config.toml
model = "text-conditioned image flow-matching model"
dataset = "simulated fluorescence microscopy of cells"
train_examples = 195000
image_size = 32
horizontal_flip = false
conditioning = "text"
arch = "unet"
objective = "flow_matching"
cond_dim = 256
tokenizer = "word"
vocab_size = 42
text_encoder_width = 192
text_encoder_layers = 6
text_encoder_norm = "layernorm"
text_encoder_norm_position = "pre"
text_encoder_activation = "swiglu"
text_encoder_mlp_ratio = 2
text_encoder_head_dim = 32
text_encoder_fused_qkv = true
text_encoder_bias = "qkv"
text_encoder_qk_norm = false
text_encoder_layer_scale_init = 0.01
text_encoder_parallel_block = false
text_encoder_dropout = 0.1
text_encoder_inner_norm = false
text_encoder_positions = "learned"
cond_dropout = 0.1
logit_normal_time = false
norm = "groupnorm"
activation = "relu"
weight_standardization = false
widths = [64, 64, 128, 256]
blocks_per_level = 3
scale_shift_norm = false
attention = true
upsampling = "pixel_shuffle"
init = "orthogonal"
residual_init = "zero_last"
optimizer = "soap"
beta2 = 0.99
lr = 0.0018
beta1 = 0.9
shampoo_beta = 0.95
eps = 1e-08
precondition_frequency = 25
max_precond_dim = 1024
one_sided = true
adamw_lr_other_params = 0.0017
steps = 5600
batch_size = 128
epochs = 3.7
lr_schedule = "cosine"
final_lr_fraction = 0.05
warmup_steps = 560
weight_decay = 0.3
adamw_weight_decay_other_params = 0.01
Rows from block 2 of the denoiser of a small text-conditioned image flow-matching model, named by matrix and row number. Rows with one number belong to one channel. Each number is 128 + 32 x the weight over its row's rms, rounded and kept within 0 to 255. All counts start at 0. Numbers have three digits each.
After each channel's rows are labels from the 100 images, of 14976 (inputs lightly noised), where the channel reaches its highest value: "lies over" is the class under the peak. Only what is clearly more common there than usual is listed. The data: simulated fluorescence microscopy of cells.
# convs0: first 3x3 conv (model.enc.0.2.convs.0.weight, 64x64x3x3, each kernel summed), inputs 0-63
# convs1: second 3x3 conv (model.enc.0.2.convs.1.weight, 64x64x3x3, transposed, each kernel summed), outputs 0-63

convs0.23:150091110136138082152106131130159153147116123148118184069089103043123120118105127083098088087126111118122130102137149184077109090118092046130077085141152118129090106172143111089158140143129062
convs1.23:154190135108130132097208090141144090134173116106133142148122212128116127123138146171151102118228128175125155196116112117159153125146147062084118156115116125115155138072107111135076114136121137
lies over: cytoplasm

convs0.6:124166165138128115134127144098114137203156091138100121123141195149136125082134165161109097179118126143121149122137131127180096147187108221053108100098141130157109140135070104133086158149084076
convs1.6:132113116125118157146138151092100102047154153110157125143099173090092149227142101064130127097146139121114097075109115157147126085072123115210154167157112104121136161102116177108119105132128172
lies over: cytoplasm

convs0.25:124118071132130131119123110091159130090143204124172085089147161088099087167132088085175142145169170122099144114114133105184202139080084173150120132131094178115127121181150150122169158169142140
convs1.25:097110139147118138184123123135088141170119129130125146116118144190099090147065140125069068111096101095115132211140117129149103173117108091167060119091183142166131178125104124141163148110120056
lies over: nucleus

convs0.26:130123134077118175099125119171131150145124151119044109116103080131150141147092110141155124122134105131115115131123105134137095091115159134156154122140129130116127149137110118134171147000158201
convs1.26:064139152112136121149123137110070192132080124161121254117105073087123138104133099171159098146134099127099114127140134141110124125134127110173091114152128142104120170125135182164083162082100167
lies over: nucleus

convs0.56:125116112098126212186101106123166135170133112093082109108078133104109141118085062178122113148098105129113093138083120180049095141142146067111139151110159105160158134122123080072152156117122101
convs1.56:133118158125138120082164116140058075154131090093146140096110113111098095078116134113095146169219144218152133106128121114145198152153155120090133109138102128100094096147134131110136074164185147
lies over: cytoplasm

convs0.7:153116072102131055141127160055103163134108099116137160114197138162117139123106116188096099204130143074121128114142113106115137068139162193119115107133157136104150154112176134093104165171087132
convs1.7:131144162164099131115122141137104084067150165139090080115155171127114152174151182072152121095132123141136137135103114156135099221083107142173175148149117097170120098146213103104163148095098133
lies over: cytoplasm

convs0.53:159117106081138146112124129065096116092103085096189120112126117143097149123133108127162074177120148096120122075148094126120066085139133117117138104145157105127100120206176117118130143185060049
convs1.53:200145137121137164111145117195135126139127160123152117146167166120133126162179164109120118181157187141119139093139102153096121127102133103153199140139127143148126092234105121077168072081126106
lies over: nucleus

convs0.9:123082092169132102111095096149155175127137238072106142141160145083116180107131104159138118127104154166116111168200141108136100108146086124128151119115137170132100153125134180058095161092145124
convs1.9:150159083117117147097111112160122098105187026076100162131097212096142191134177165111155153189120146124132112129180105120094166101136142149087112134146137097146104126130135116095123121171152110
lies over: nucleus

convs0.30:140129144121128116091105090188134160138091127139124155164156132129131093108138112125069126106132079034090101060067159083111124112119116160163110125108107141107144030191145095160126104111131125
convs1.30:126141172139115116143113100176159132192150123086163135138142165171062088078123201148072097175135132177103124115100141168147148140122158111072104098146118121129126134202182141108070123138156105
lies over: cytoplasm

convs0.33:149145103163085124123138044140130130090089046146131090144103167149193107106112159158080108144139110128114096028106118196143124082101110088103176142107149119133103119132154124127154109140143103
convs1.33:137168038122158141120089110132105120161079175142108077172148094101094161122088090128109148083120126118141176163151151131141136143135114162129088063103141105105157124155054201075136126127138157
lies over: cytoplasm

convs0.19:228085114121149118119092117155079119126171099057119095044097080094161104113148115049145124126108106148113088083128126154145099110107135156163084115139124108132103114170126164116120150118167130
convs1.19:090115138116137129141094106144192142093178096100068172109154183142123156166120160106123148170155133102088134090126118157117129132149135085115126119151164199087118128163179122028104078111112089
lies over: nucleus

convs0.3:120102108144149074171095146025114106119146168158084134178117134143125144146167092106130136170153128127131134161131138111170136140149082192116160118168118164080070152180100114175095184151109151
convs1.3:152140062129125142137168111159147096191187179109079141043148157099092139150095165102084105145171142135091124101133121126152128124109132077136083121089138124120142121106168136073082168063137102
lies over: cytoplasm

convs0.16:094056183134097178090052151143133118074155154117109169130174098071051160125112162158123114115119113181137073120140138138140112087129081108117138127118112098122080069145136152128128113137174113
convs1.16:155099109135129117146117170107154120160100112065124066096126061190125137121101132122098171145126161106147153124106151168103170111136144220153110081125141126210111157150195102101129107098156148
lies over: nucleus

convs0.31:178145125135124115096139049080140207146092074107108094104134131140134089123117106121131104162135147098131107019047112142116146093129123122110140113147151122158125071195122106131103110143134096
convs1.31:100143088161136096180116123155127125199185105155101138203133146127155076097142146129076104141124095095102120097192127133147102216121126095133124126085138110102121082157083092127172106172155138
lies over: cytoplasm

convs0.8:117122143126023132142110174103098156115029165176113124109138159163075110113139092142114150172100077145104076159141128170102128146097157073132140157116115131097129131151082075143095143122133131
convs1.8:156088152140143141116132110159099103179046144146160135176177145113137239124161160133113144106156161080154144162135122121119159108163092079067091116131108098130119091127105122195142149145150146
lies over: cytoplasm

convs0.61:158109082101140170147136131131153149095105103087111136105099101149109155058079042138169091183144141079113118078149083137094085122130132116173187104097131129138120093101089104149184145106125081
convs1.61:093127149172134127116116104117060086133105066153105133168170043132123183156130094096149207058158122165134123116132124128164160121125171108091125163138140116103131134126113103132151073198106148
lies over: nucleus